{"dataset": "rosettes with rotational symmetry", "train_examples": 97500, "method": "moco_v3", "norm": "layernorm", "mlp_ratio": 4, "conv_stem": false, "projector_hidden_layers": 1, "target_momentum": 0.996, "optimizer": "soap", "shampoo_beta": 0.95, "precondition_frequency": 32, "max_precond_dim": 1536, "adamw_lr_other_params": 0.0012, "lr_schedule": "cosine", "adamw_weight_decay_other_params": 0.01}
Rows from block 3 of a small self-supervised image encoder, named by matrix and row number. Rows with one number belong to one neuron. Each number is 128 + 32 x the weight over its row's rms, rounded and kept within 0 to 255. All counts start at 0. Numbers have three digits each.
After each neuron's rows are labels from the 100 images, of 14976, where the neuron reaches its largest size: "lies over" is the class under the peak. Only what is clearly more common there than usual is listed. The data: rosettes with rotational symmetry. In brackets: how many of the 100, against the usual share in percent.
# u: gMLP up (value half) (model.blocks.3.mixer.u.weight, 768x384), inputs 64-127
# v: gMLP up (gate half) (model.blocks.3.mixer.v.weight, 768x384), inputs 64-127
# out: gMLP down (model.blocks.3.mixer.out.weight, 384x768, transposed), outputs 64-127

u.327:159140133097101062101133115137086097158119162092154111092159191129149126158133208117114144100136117049104148108114088132145123174129113132100148096137144084148144111052110148171160091084119186
v.327:136132133123094121144137061128152117179122147188125175123112202119135152105123172108086125091122114100106162147138115150173071117113089109157109122206166118111121087099183106201188125128082153
out.327:130119144207110134141157127117132159075143122090129140093142108146144070092141127148139174143104128179087100131118097170100115144150139113129101089143146136131144147091177124109099159041182083
lies over: backdrop (99 vs 55.6)

u.659:192112113064126191169144137124151166119111115154123181120167174179102090180154112109158107146126118145144106137075120194145130078113148111216146095101124103101090162106154220171149119108164157
v.659:138100131095147240131154136149124176112092168118123154109136085148177145198155081067137129134157125117148144138076131131121157098168078139150122147081193136082138096141078112137151159218126147
out.659:136106121139048134078156125160119100093165158179141165095106122149145142096096132176143141112115157209176087131107110067098126106107133092084089147117104095115130134141116039131100149142087146
lies over: backdrop (85 vs 55.6)

u.353:136158045121130083144141163200137158098128110217213141097159098191166172129100162136151161053174072135063199131117103077148128069145125116101102131127107145099177131111147050113139163113145147
v.353:142106135135153143143133136093082148123158138110139090170120114132078134186106138198088128119083093129097074135080167150200105177107058137091105118093140152097149160162155120148133129131132155
out.353:141154115157140145145177110090067096161178125180112184165161119115150102146102183187133164088077114091152155067153152101116145154136121177170170119099080145089135127132167135096116061163132150
lies over: backdrop (87 vs 55.6)

u.692:149173139106121105154186122141131161139107070072090167182154103170114111139138140141122123106144085092218144121155155150120132166154168156190116082119207133087153068086154042122161094112089118
v.692:119121180098097099145122160065083177099185119085137091210153072129118109148123119145119120092133152192147117117137111162094097060100125076110136128161142147105124109110115108152077141115106106
out.692:135126148147135154073071161110111124080179108182136107132051148111139113129045103156113086186187171144103108166152095133151165100096158115086122105127101126156113186116127136183146139160140053
lies over: backdrop (87 vs 55.6)

u.153:092189093144116119080163193105148122104152097161105155163111125165122199176142127201129118171161186132143189117204132083122153171134117155065150110102138106139083128109148190158145120132154138
v.153:130125172172103131135156158191097055125143155087149206127078184113085109159121122086095143157157161101191093174110063124131174093127109176154094162129134150143125136120154093094093140120123119
out.153:204093181136167103100117047143157119132131168129117182202152166109132090136114111071131157146132108111112114131141125164056138135137086161146060155188117154109113133162144092104128131096098104
lies over: backdrop (89 vs 55.6)

u.437:098141101102092121134116156124153135116120074129088119093115135106108110087102105116109120139057133099120094100142113147115147118114171145099141179115111150119120166116114129143037084125115165
v.437:085042109163190149071074115105141148092152119150134098106096144105123129134143146173111120141144053144157148119143105127157137152178131108153140165124115138088131140101085113137084124102149188
out.437:106126169113113080121149087142134078205135111134102115139129112131180121066181158111122096181180105150112175161113146165112157134146117112131115141102129136086133120127139072088129133142090116
lies over: backdrop (84 vs 55.6)

u.88:118124154142073090114174099162163136141121101130134112127093119151138158110081151083133065149113120123144113135129114159126141122098155090165123059114117143134101134144103116136117086098097107
v.88:153191193090168129161169167112090122147125091117204159167097159095159115107130138168127137178185186154162105074097128162095192106164178153101106061164137121149046164065160106107151076107094082
out.88:120130101155088159154138146098129161133146206134115152115174164153098105136159096099149155098151037140120148097127107094173156098139109126143118152112171089141095185173158175156127148134113151
lies over: backdrop (88 vs 55.6)

u.399:151132127129135139149129033141133127126150117106095155183172124108101153099170142175142163111124111164125169205097070130164132124176169141146135132141169133152112097119160110115138118156104130
v.399:103142143069174125123180124110127095113135090099151141059139155094196145116112072137083106082225079094147178154151099095154096163148110158093134120130105122094077117118121103123155128031161104
out.399:102172090127107101084122128136084127176135147130124110057106145149191029154136136139143133119114139145164141137157140142100162129104204074132144135126137107081132129095115142122117176136097104
lies over: rosette (71 vs 44.4)

u.560:165117102092027137209159149101096107145135107160155107137171109119148083180093109185148071097178116090136093133140118154088154132147173123148127112099131185148061097108167185128122134100084105
v.560:154144111101119097112109093143136095099145115100094171061120159147145161093116100072122121143120126132134146151188143108111128078184096141112126105082092204096125067123135139095132152150063119
out.560:143101114091096158193186166080111094167135153133144120094138120120079169125124140137114125203134086136055126128036090105133126115126109142131125166119104122148146078120121156085114089168095155
lies over: rosette (98 vs 44.4)

u.553:108126150235158176126166111093081077097156067165179072141136113143156074123130138142130152148084135166136151114133216144117120105187089146104145107111132110150125102119141140102110110087113139
v.553:123080094164130162099141070139132062123058098155087079101175157074165139127100153109111155061138113211134104113157103119136082125151176091149155145136094153154138077108155092106129124118100156
out.553:169108151068109111155124135198114159124054175072098102148143107118135153179105109053136136152090122120138075099098166132062109141136184109106122138172161134154176103135151081150163115152132137
lies over: rosette (87 vs 44.4)

u.668:084176097180074139147088142141115174127145164074130112154101110145112069108137174095128147107124147144145086121154096113143165050090095130151153104094057122120129111146159197147140119141190116
v.668:123098115126167105144078169096152149116090169192114099117157116161075108136169120135211100123110090128104175148161087111121128130103117108103119136142140114142126084157163153151073152105042111
out.668:140182158179165152120118121165160157186076085093149138142142152144116145106161089109165104140098129111151089145115148215111075112119194140093079165124118198123113161152197070108173141072151172
lies over: backdrop (99 vs 55.6)

u.324:157114134104039120105179127107110159129215099146105113123121089137133116144138166142158168200109214153149131063135085157137142153187147102067097130132186108132134085124086166096125170137138098
v.324:122156118154083092108083111151090147082120121123101162109112130179133140124138099081115098183090161112169134077138072112153135152103119072102173111161177098093156153159122160124097110152132084
out.324:130152104113146113108114132135123096146123124126135134137130167110148087102130063157119136096192051101106126172160130135081134151063112172161204106147078138143066095106175122183180095120133084
lies over: backdrop (87 vs 55.6)

u.445:168190095109099091066085122126161110135140064132098154044174184072143126094132134127159139097103152093106145064158071105175179149148145135108141102121132110139148122133129167182109165103116193
v.445:132129161145133123087140118097146191141105068107099119121136191060189134146080119175076112132083164155162159076194092100114200124150114109123235018110170123167175119142086147167148125128090187
out.445:106102138135107137132095089138111111124102160153136131156099096079129150138148078147099119115080063144106122120143171104102085108106118068184105221171162192163124158155111124113116110130103114
lies over: rosette (86 vs 44.4)

u.599:143150127113093104150152171093153122134048128112150063159119119151174094089059155128133147083141126109215068140079171085178095159136118148113180039050132127112112168080124112157126235128115123
v.599:126089114099117169072135131072098134166141172114155162166143104131095086140159102128171101150130117107072126124172156122069118111108134170173189130086149113145139144192085141146128077118130144
out.599:089119157113178104105120138190153170147097081102093129127087158157136068198143102139119116165116176200083138056146148128170116116103153139152084116219154150107153096130089199152131121098089122
lies over: backdrop (98 vs 55.6)

u.337:157169100136148112093112124146122200127132128161127114136087115156116132158089127150093070174147154121135147128128192116111146139191117087139091156147113118099132124089090106164094133140109142
v.337:072148134124092104124143148147141130145099183084080187145122128159114108099091120136130130128155160127185173110173178153146153142102068188099126127124092099089128130097136139107142105098175130
out.337:123092122135067128138126169102145119093112105082108151147140097092112122087161087083141151120140104032111132126154129140086116082128114119112116125123155161154126143145201170113144139117175089
lies over: backdrop (98 vs 55.6)

u.463:164106139119115092152092122078216141169153166111119138122138067109125135105160138144135135083125070144189142097083120064063134111122175209191062128133096134139121124067157154134178137120146131
v.463:116069110117102124142124188141192171106143167100129127116141121088152124143139158140145095149138100145178172130160138122130135111102146175175093059145080054134171112096108112098133133161200155
out.463:054149089105065143129102124133181096143106161131100146123200137144110126103114061159199108124081091105163200108132107165108099185091112132127104095131097139153150138106148180097120156147119123
lies over: backdrop (97 vs 55.6)

u.453:106172097104123177172098078125103152129120151119137107116097164076084110126156158122125126132101098149127156168155147167132199111146141150048102095147106141137154183117145137114160148136154098
v.453:157109157169158156088105078141124124130168122058105130161145173098149134097203099123122149158153098126140141233140145118134121133104167145156121117111152152094130122165138098212087134177099123
out.453:112133184117119144143132159094150066134177097081105105114106101170160107169139102158119150110154124151148079128173184108083075132133101161227099155080162126161073084143111144125081078108081112
lies over: rosette (95 vs 44.4)

u.368:188109164105148147118111078163186138159145070072089156106058111110145132165146128104168153099109113064143149136088141162080135117136128104179130112140191114149082116130100115131114127092112107
v.368:141115153103190179132082085121151123147103073068064139127129090116105155095149135167159146126102086091110169149082163147115114150142119117142162106135189085111079103152127154104154129128062153
out.368:099089113086092101140158124139124079156159170122100113098169141157141143138108149141161148130126171178140121190129149111145105171154189189049162191176139111155151105192229112142164163147109140
lies over: rosette (84 vs 44.4)

u.674:132096143057198145119083130101160162128113133133146126099077099125091096164108138117167110145156084145152143135179112191120095059103108057169162124126135100112149094097170119148205129118102137
v.674:065089110140174124082075108071149144179158154107130099151157133158142086127145176218110138105116140134164074085125146131112151163098138119131148153124076170135104089070109123120132148134176162
out.674:124119124174070114168170141132152192118093156153118125140080141129163123146153124185106174128133139127142104177157133123174165151128144167129080129098116149091099166106104096082105135125153113
lies over: backdrop (95 vs 55.6)

u.126:107158119134021144168156145079152108156160162121094158197089106099092149097145112135094145159084112160139174119074154098184160122165156149065048139108122189123130125132100149150158213116195148
v.126:097076145067123136120143070113110124128147083071110074135092150153138092152205120116130115106203103117122099169179130100112109188120100139111145126108097075095178123102158142082108141109150052
out.126:131085129138134091198122099110114112139123112169097103132110164105170162087119159082096115105129108106095139203053085135166162134172174129171158097113112083109118125133194096138132089156050151
lies over: backdrop (100 vs 55.6)

u.315:128140121138129144146159245113144132144142164126111151137119112216124154134118126087120121149138094151176131120181166166116158131130084148140072166124086136126129124137156135143158137195142139
v.315:141109161124139120096123114104142089124094141092181114191160163122143133111163154115167128078068111147121165179035088185152150129140162049114183110127140119153106113124136081140088148149099090
out.315:114143134140114150113088067148067130194100141134152079084114136140143088085103162159118111126105152095137121120159107104123076132163082116169073159156099084142176142097057091197123159174152118
lies over: backdrop (95 vs 55.6)

u.37:133178110126152179102153148193107134128148151107077126142107162182116102223123139164072154099108130169165153128161091118181103116099127106178108122161114157103172095163122150135175159187113135
v.37:155169136135119158127078106151137186099103109160056161135074136145143109163135160182115122120122130125125138189149117127108116172157111143180183144095180153192126088141093085166179135177076065
out.37:160163137124146115079084129110102092108053151106121179123153105066099125133146112084167132114108183112094110098131108130091093138148125167129137196129172125124085118157077103177092159112092133
lies over: backdrop (92 vs 55.6)

u.516:087129167151052120093162092080135145096140092144150121144145079060143113111130113100124161108117162162129111120114114103189116112187175152086062155152109150116143114086145070118095153098136105
v.516:129106169121174164149174150166111118025064211149114086118093085162079132071143147106079136124167143051124094111156113146102106134145150177102140157135120154061126131133173140165123136093101079
out.516:150114085169145148123080174174102099138128139155112100106118135171093138120102152113150167134128126100152103115165166098074076172120146085183159141165130084092144129113074200124167083096121124
lies over: rosette (92 vs 44.4)

u.215:181140120133087145080113130170123102134147182157173118130147177109154176132136152115149135115121181126106146057093136148145134125169061108102179105107113062160133150125136097108188155178151182
v.215:110102115067062102148107128119119121074147071127136101107139116112096089118123082072149180111115127111109090174078151074148183153119105113125123131139117153061169148108127080104088131098141136
out.215:095114117164149103138136106089127156097157088124111137143099111124126139166133133084113115100145128110161130158138129129132125103037120140136108111175166111114106149173153197113122123122131090
lies over: backdrop (87 vs 55.6)

u.105:117146084104117096119137136105142044089146135131120184163181113157179064103089122099087149104110119172078131158155115131144089088147128068168180113162116176153133188089119166102103133154103129
v.105:122147138155106090130070076126105062116119178132119131172158107162127067092116093184093154142128134136138134113080117170122137114109137144110137115129114188112156182151100135096070091154125174
out.105:162096133141159104080104139104141148116087123127084101051065117084058192169135119123130098108104147065125107124144096150131119128130129174148178130096114189117165118156108058163110127102182114
lies over: backdrop (86 vs 55.6)

u.46:150170091150092132103126190104102089100097135155093168154142171110154129098102098140129121169073091089154067085166164129122131131152046169121094091092192103138163113097158144128169120125118146
v.46:134142125098185150099094113089112143094129104157153149145096143100161143104162147121207146099174076134114124131159170162139144119078098160176177160164066114131158076204089138140124138131132103
out.46:160158105127113081184104107115114148171160141144078137121132122097144093189096173116133132076215098169097160189130111119170137158101138168215150102131087141132122159163100091103108165169131139
lies over: backdrop (100 vs 55.6)

u.586:187067169108110157088089155097136113129123136126144095080166066126092080124039164091142108167123166144120123144125132102143136123139129155055122180171120117136124124151120140142193122108136090
v.586:115131127120115172125118115120146109120173090086131142129161155122103181099166136091136124100169131086119114096158149178185122141109141144168107128089125177181128148140115157137103156106076121
out.586:090139072152144093128126131128118102107145083136125130176079175113144179098243090128110126128181108130150127128177077155083111123127121111157144117121117117149131097131110126110087139135114138
lies over: rosette (98 vs 44.4)

u.712:063098132138103120164078088133150173148144150143110175114145162195127143113104131117154139107068152153163102134141166188119104112130111081161138079146143149159127172142132095159108085139107143
v.712:173140145112120096107042118127133119116151144191145152123133099183156131114075101166081086103123142100166137103145053127171148128146084141124151145084177121132100088139129151147108095114153122
out.712:126131128127095120089127119125128077178073150114177096102102168115155106120158110100121090177131154103142144147083116040061131145141138172139109181083115123106136132114094123154078189116132151
lies over: backdrop (85 vs 55.6)

u.179:138120097146112142121099073056153133127102160086109155082109105126153067126147144132135189125121127127181133105123132155183121131141166120160118204094065124057081125097156115147105154191094158
v.179:136103054187121138122137095120140120124104142107140145118115124121168122187132090095108180163122132175198121131168084120122117150139102131168066197103119156118122167176136137121141142145123111
out.179:122126124078113116134206175179107153126104128161096133168114104141079189092159090142089150114085155112151106159135100149113132106123095147117112142104165165151144157120132150136118114106176081
lies over: backdrop (97 vs 55.6)

u.98:113213133112143143167145141124118132166149118121115086122176147128149175135078112124096083128153119152180162148138106131172088162118087149164118123132109129088157111139056194166152122162138136
v.98:146194066118114132138157149108162149153148128084096152173155110137132127131111098200106140136063103140174089104085121118178141123104086143122120077108180153097148098104070161123115121133135141
out.98:131091131126144163116105163171135108107079151127199151117091141197123124119149125171164149082146138161138081119119151141105123181118202125112150116108077092143114127134107110101154167076109121
lies over: rosette (82 vs 44.4)

u.727:065167143120089119121109162184086171094099085078145139135128141127156063103068189128073171135150124110179135110180144117114108098149111156120090184111100071079103132095089144093098142132158101
v.727:169147089173171069118131110118064165146162145138084174154137148129123120111108134080113126173116155202112119130187205093114149138173111105127152083120139195124148109125115177131127111141147111
out.727:176099057102168166122132151100092104170105110164174151176126079119106154112146063068142118108118147165039119172088147155110150095137142117115104103160183225112125150119126153128086167155135145
lies over: backdrop (94 vs 55.6)

u.83:122152154199129123100126145142150151085142115133164073145067094127101166147153128091098120108147149141192143133143139121157108130108120098192140104117139101123117093108087103145106170129085081
v.83:124200092093100091179131148116162089089058107076164096135151144160161097099125157086147111153105163125122148126163149126093112153098110109150131096076126118132056100203122093163124139151200099
out.83:085111104046081138135121121068163140139097109110110157089125105169206126050121075138167141183123126137114133117066119191099128120063144125109109083092156181167101176142156098170133079118173163
lies over: backdrop (97 vs 55.6)

u.570:130123113178176102149137122116144139140116083115153128137167112171174115095113135127131169150193151194119056076153174072207132179115060079128112069066113155143098187079170178080025071177117119
v.570:163107161174086143117125176100094190120113120126212099190119166200171083112124122120122126100177123140091121113156156149085154133172171101068174117156170144193139198153156139131041134179107109
out.570:124140167087162144155142129102125079085167077096130135115127152129050154138105102121104094112103055061077167138127042145105135091139116086143134150190114117167166052161090111178137177093113115
lies over: backdrop (99 vs 55.6)